python train.py --arch="tdnn" --model="multi-label audio tagger" --dataset="synthesised imitations of 52 everyday sounds, one a clip" --train_examples=39062 --time_shift_ms=50 --n_mels=40 --hop_length=160 --input="mfcc" --spec_augment=false --win_length=512 --norm="groupnorm" --hidden_act="gelu" --weight_standardization=true --depths=[8] --kernel_size=3 --stem="single" --widths=[256] --num_labels=68 --init="torch_default" --optimizer="adamw" --learning_rate=0.0015 --beta1=0.85 --beta2=0.95 --eps=1e-06 --ema_decay=0.999 --magnitude_pruning=0.7 --max_steps=15200 --batch_size=384 --epochs=149.4 --lr_schedule="wsd" --decay_fraction=0.4 --final_lr_fraction=0 --warmup_steps=760 --weight_decay=0.09
Rows from block 2 of a small multi-label audio tagger, named by matrix and row number. Each number is 128 + 32 x the weight over its row's rms, rounded and kept within 0 to 255. All counts start at 0. After the name is the row's rms in percent of the matrix's.
Before each channel's rows are labels from the 100 clips, of 14848, where the channel reaches its highest value: "responds to" is what is common among them. Only what is clearly more common there than usual is listed. The data: synthesised imitations of 52 everyday sounds, one a clip.
# conv: width-3 conv, dilation 2 (model.blocks.2.conv.weight, 256x256x3, standardized in use, each kernel summed), inputs 0-127

responds to: laser zap; glass breaking
conv.11 103 [148 164  45   0 128 143 128 173 128 100 128 128 128 128 128 152 128 203 136 166 148 128 128 128 139 161 128  76 129 128 128 154 128 128 128 128 128 145 128 173 128 128  87 128 241 128 158 143 171 128 145 128 128 153 158 128 128 128 101  75 172  62 165 128 159  21 137 110 128 128 128  53 138 144  96  67 128 128 115 152 119  72 114 128 128 128 128 109 122  82  93 128 128 147 102  93 128  54  77 128  54 128 128  74 113 128 109 128 128 162 128 128  46 136 152 111 132 128 128 128 120 142 128  46 128 128 128 128]

responds to: household; door slam
conv.224 100 [128 128 128 162 152 128 128 191 128 128 175 188 188 128 128 128 162 115 128 128 128 128 128 128 128  96 128 151 128 212 144 128 133 128 128 204 128 150 128 128 128  92  97 147 154 128 146 128 113 128 128 228 149 156 128 128 158 143 144 161 128 128 128 128 149 128 156 112 128 128 128 121 146 128 131 128 167 151 128 128 160 148 128 194 156 128 149 180 145 128 151 128 154 153 117 171 128 154 128 201 128 113 128 128 128 128 128 152 113 149  86 153  82 128 150 113 128  76 128 166 160 128 128 145 196 118 108 128]

responds to: knocking; household
conv.93 105 [128 128  85 153 178 173 128 128 186  71 121 128 128 128 105 128 128 128 153 128 107 160 128 158 128 149 128 128 128 128  53 128 128  59 155 203  55 128 203 128 225 128 128 136 128 128 128 181 128 128 128 200 149 128 110  83 128 128 128 128 128 128 128 200 128 149 128 100 128 128  80 128 142 128 128  81  96 128 128 128 128 128  74 128  94 149  61 128 150 186 128 118 111 114 159 128 128 154 128 102  97 128 109 172  91 117 128 201 102 128 209 142 128 128 105  98 128 128 160  86 128 128 128  88 128  57 156 181]

responds to: household
conv.109 095 [ 52 109  91 128 128 128 162 155 121 155 128 175 107 119 128 210 150 128 128 155 173 144 128 174  96  70 145 141 128 160 128 128 128 128 128 128 128 164 128 145 128 140 167 157 115 128 128 203 128  18 116 161 144 126 128 121 197 104 157 128 128 164 128 128 111 128 128 128  49  50 102 128 128 128  84  77 179 128 129  90 106 157 137 162  64 128  52 145 128 128 128 128  96 128 128  99  80 128  68 128 149 128 113 145 143  67 128 111 128 112 157 128 128 128 101 142 128 128 161  48 128  49 107 116 128  48 115 128]

responds to: knocking; mains hum
conv.247 100 [ 64 128  68 128 128 128 128 128 128 128 128 138 108 128 174 128 128 120 112 128 128 128 197 157   0 128  96 128 142 128 181 128 175 111 107 128 128 175 179 128 128 128 141 153 128 128 128 107 109 128 128 157 143 183  88 128 128 192 157 128 128 128 128 180  92 128 128 128 128 128 128 128  86 128 128 128 128 128 128 128 109 128 135 128 128 128 128 225 128 128 128 128 128 141 128 128 128 128 128 179 172 141 128 148  62 128  60 128 140 128 128 128 128 128 198 144 110 128 128 128  97 103 128 128 128 128 109 128]

responds to: household; glass breaking
conv.1 051 [175 169 128 128  88 175 128 128 119 112 111  80 181 128 128 173 188 173 133 123 152 128 128 128 176 154 128 128 128 128 155 128 128 108  93 187  97 128 161 128 128 128 128 171 128 128 128 132 102 127 153 204 128 180 155 128 165  73 128 103 128 178 128 128 189 134 128 174 128 121  95 145 159  76 128 163 115 128 195 121 128 128 128 143 157 138 184 128 177 128 127 173 128 128 117  78 128 149 128 128 156 115 100 128 128 128 128 108 128 128 128 128 128 173 132 145  98  73 156 144 128 128 146  98  58 187  75 128]

responds to: machines and effects; quiet level; engine
conv.203 092 [203 128 128 128 128 161 128 128 128 128  83 128  86 128 128 117 128 128 146 183  87  84 128 128 195 112 102 128 128 128 128 103 128 108 128 164 128 128 190 128 128 128  12 128  74 142 117 128  81 128 204 128 128  71  22 128 128 128 128 128 128 128 128 114 128 128 128 159 128 128 128  38  29 128 128 128 151 128 128 128 151 128 111 201 128  97  67 128 145 120 128 128 187 113 128 151 198 128 128 128 128 128 128 116 128 128 128 255  99 110 128 128 169 128 128 128 128 140 128 128 158 128 128 128 128 128 128 107]

responds to: machines and effects; explosion; footsteps
conv.60 098 [128 100 117 128  84 147  77 117 128 128 128 105 128 128 128 141 142  83 128  80 156 193 158 128 128 128 128 128 197 107  46 128 128 139 109 128  70 208 134 238 163 128 128 115 170  90 128 111 128 128 146 184 128 175 146 128 188 128 155 128 100  92 172 153 128 128 182 153 151 128 179 121 152 183 146 153 107 128 128 128 128 169  48 128 152  35 108 176 128  84 149  82 128 128 131 147 128 128 140  51 128 128  78 128 128 206 128 151 180 128 161 128 128 160 128 157 161 147 128 201 193 128  86 128 128 180  76 128]

responds to: machines and effects; engine
conv.188 089 [157 128 128 128 128 128  98 128 128 128 192 144 128 100  83 128 102 147 160 128 128 128 233  62 117 128 115 128  92 128 120 138 153 200  93  86 128 117 117 128 128 128 103 114  60 128 128 116 128 128 149 128  75 146 116 188 128 128 128 128 198 128 128  51 161 128 148 128 213  89 102 164 122 128 132  61 128 149 119 144  81  81  59 128 146  64 137  82  87 128 141 128 128 159 160 128  84  55  94  93  98 143 128 128 163 128 128 128 110  60 167 128 128 128 128 138 150 101 151 144  85 114 148 128 128 126 117 128]

responds to: household
conv.58 074 [128 110  79 119 170 128 131 100 128 148 146 151 169 128 128 207 128 185 128 128 152 128  73 146 179  68  74 128 128 128 168 153 152 128 161 159 128 128 154 128 117 128 111 128  95  64 128  86 115  80 155 192 128 175 101 216 158  99  87 128 163  85 141  90 163 128  97 155 128 128 128 121 153 106 104 128 128 128  72 162 135 128 149 128  66  63 105 102 128 157  99 128  45 197 107 133 128 128 128 128 128 128  42 167 128 102 161 141  96 110 167 152 106 128 128 128 161 192 236 100  75 128 124 182 147 128 128 128]

responds to: machines and effects; coughing; engine
conv.23 091 [128 128 128 128  81 128 128 128 128  40 103  68 113 128  95  35 147 128 106 176 128 128 143 160 128 128 128  81 153 185 144 107  58  87  82 128 128  98 128  62  43 128  54 128 128 128 121 128 128 128 128  22 128 198 149 128 128 138  89 128 128 128 105 128 158  50 128 128 128 198 128 111 128 157 128 128 166 128 145 128 128 128 128 145 128 111 148 128 128  52 142 128  90   0 128  94 128 128  35  77 128  11  78 128 128  86 128 128 108 128 128 128 128 128 128 128 128 128 128 128 141 128 128  88 128 128 128 164]

responds to: laser zap; machines and effects
conv.183 104 [166  80 149 161 128 128 128 128 128 128 179  93 128 143 128 150 153 147 128 135 128 128 128 128 128 128 120 111 128 128 128 128 128 149 128 128 114 113 128 128 128 128 140   0 174  65 128 128 131 128 141  34 128 128 128 190  88 123 128 128 128 168 128 104 128 127 128 128 128 128  72 128 128 164 128 107 128  52 157 143  75 128 128 182 128 128 128 128 151 106 128 128 192 128 161  65 182 144 128 128  47 128 128 128  46 104  81 128 158 128  36  45 128 128 128 128  83 128 128 128 128 128 128 128  71 128 106 128]

responds to: machines and effects; laser zap
conv.27 098 [ 89 148 128 123  86 128  86 128 128 165 128  97 128 128 128  95 108 155 131  56 202 128 160  80  96 149 147 167 119 128 107 128 128 146 128 128 114 128 128 128 128  47 149 120 135 156 128 128  89 128 128 128 128 128 128 148 148 128  81 128  40 128 128 146 178 149 148 136  78 185 128 184 160 168 128 138  66 152 236 158 118 128 162 118 128 149 128 128 143  59 128  25 128 128 128 178 128  57 152  77 164  98 111 128 102 128 128  95 128 128 135 128  81 160  92 144 129  70 206 211 128 180 118 206 128 182 128 128]

responds to: laser zap; machines and effects
conv.79 098 [128 128 159 128 133 128 152 128 172 109 128 128 128 128 128 160  92 128 118  92 128  88 128 128  51 128 151 200 128 128 128 172 128 164  99 176 128 128 128 181 128 128 128 147 128 128 112 114  83 128 128 100 193 128  73 147 222  81 128 128 114 120 128 128 128 161 147 106 157 128 206 128 159 106 128 128 100 165 153 128 107 128  36 128 177 169 128 208 182 234 190 165 128 170 128 128 128 189 128 128 128 128  96 111  81 212 184 128 128 153 174 128 128 175 128 197 128 162 128 128 128 128 128 104 138 147 128 189]

responds to: knocking
conv.241 110 [171 128 128 142  80 128 207 128 118  46 128 111 128 128 106 128  98 144 128 174  40 128 166 109  62 128  90 128  71 109 187 128 128 128 128 128 128 128 128 128 128 128 128 128  90  81 128 114  49 112 128 128 103 189   6 128 128 128 146 128 243 128 128 128  94  92  82 103 128  56 128 128 128 128 128  50 197 128 128 143 154   8 128 128 128 145 128 128 128 201 155 150 144 128 114 128 133 128 165 110 188 128 176 128 119 128 142 128 128 146 128 128 128 145 135 128 128 151 128  82 128 151 128 108 145 128 148 186]

responds to: laser zap; machines and effects
conv.153 108 [145 128 128 128 128 128 197 159 128 128 128  24 170 167 178 128 128 133 128 149 128 148 128 112 128 143  91 104 138 128 128 128 236 128 128  88  86 128 128 128 128 148 128 128 128 157 128 128 128 128 128 128 139 168 128 134 128  57 128 128 140 128 167 103 128 158 198 121 212 128 153 215 136 105 128 166 135 128 103 128 116 128 128 128 183  22 153 169 101 114 145 128 128 128 199 128 169 140 128  99  70 113 128  97  67 128 128 128 199 178 128  48 128  98 128 161 128  98 167 175  92 190 128 112 128 179  91 132]

responds to: laser zap; bird chirping
conv.21 095 [ 76 106 128 151 128 140 136 100  74  44 128 128 128  66 128 128 150  91  86 109 128 128 128 128 224 128 128 107 128  72 176 154 128 159 111 101 128 128  90 128 128 154 128 128 128 128 128  99 143 128 193  75 187 193 128 107  62 128 170 135 146 173 128 128 187 128 128 128  85  89  99 128 173 128 128 138 128 147 128 113 103 147 128 128 115 160 128 128 149 128 142 112 157 128 140  43 108 128 121  56 128 102 172  97 120 161 105  99 151 128 128 102  77  94 128 128 150 148 166 128 128 128 128 128 186 173 128  89]

responds to: laser zap; door slam
conv.74 108 [128 105 128 163  91 143 128 128 128  96  66 107 108 126 107 180 128 150  99 128 100 146  98 128 128  94 100 128  79 128 128 128 128 128 103 128 111  96 128 128 102 178 148 128 128 145  65  29 100  78 124  38 128 128 128 128 128 100  81  82 154 104 162 128 115 128 121 128 128  53 128 197 167 128 128 128 128 162 128 128 146 170 128 202 128 190 128 128 161 158 213 128 158 154 177 128 191 179  71 128 128 141 128 128 128 128 164 128 128 137 175 128  81 174 182 166 128 128 205 128 169 128 211  64 128 128 128 211]

responds to: machines and effects; laser zap
conv.80 101 [169  99   8 111 190 165 168  96 128 100  53  80 128  79  82 138 128   8 114 128 128 159 146 128 128 128 114  48 128 128 128 128 117 181 209 128 128 184 128 193  79 196 128  79 143 128 128  55 114 128 128 128 191 128 128 128  85 128 128 139 128  63   2 128 128 120 128 128  89  91 128 128 128 128 128 128  93  82 178 128  93 128 157 159 128 128 128 128 128 128 128 128 128  93 145 108 128 128  56  88 128 128 128 128 128  41 165 128  20 128 183 128 128 128 128 128 128 112 138 128 128 128 128  80 128 119 128 128]

responds to: machines and effects; engine; coughing
conv.150 109 [128 159 128 128 144 143 172 128 168 128 143 128 128 157 128 145 128 168 128 147 128 177 197 197 128 149 128 128 114 170 128 152 128 128  82 128 183 112 112 128 128 128 128 128 128 159 128 165 128 156 128 177 128 101 128 128 128 128 158 229 176 128 128  62 128  61 128 128 147 128  46 170 128 128 128 128 128 110  80 103 165  82 105  88 128 128 128  77 128 110 142 151  99 128 128 150 110 128  37  92 128 128 107 128  77 112  82 128 100 144 188 128 103 151 128 108 120 110  23 128 128  55 202  92  97  79 128 142]

responds to: household; glass breaking
conv.198 099 [183  99 128  98 128 128 117 122 128 200 182 200 178   8 150   0 174 128 111  90 195 128 128 128 128 104 158 128 129  45 128 146 128 183  94 162 187  48 181  14  79 108 105 128 128 128 128 154  86 145 166 148 106 142  98 128 157 164 141 112 154 128 181 128 128  87 128 149 128 110 128 128 122 128  60 128 116 128 128 119 164 128  75 157 158 128  70 173  38 128 128 138 134 128 128 128 128 148 128 128 133 128  62 128 128 128 128 128 152 105 128 128  84 128 150  39 128 128 119 103 149 110 128 128 128 128 191 128]

responds to: household; door slam
conv.221 103 [128 109 128  48 128 128  48 128 165  73 128 114 162 147 109 117 128 128 143 128 114 128 128 195 128 100 128  95 137 170 110 191 128 110 173 128 185 128 155 128 128 128 108 114 158 107 128 128 128 142 128 138 128 128 184 128 128 128 128 144 128 140 169 128 139 128 191 116 194 204 128 128 128 128 139 128 128 128 127 146 128 128 148 128 166 144 145 114 202 159 173 167 148 167 128 152 177 201 121 146 167 128  85 128 128 128 128 128 207 153 147 106 110 153 128  66 128 128 134 192 128 128 128 144 128 128  49 149]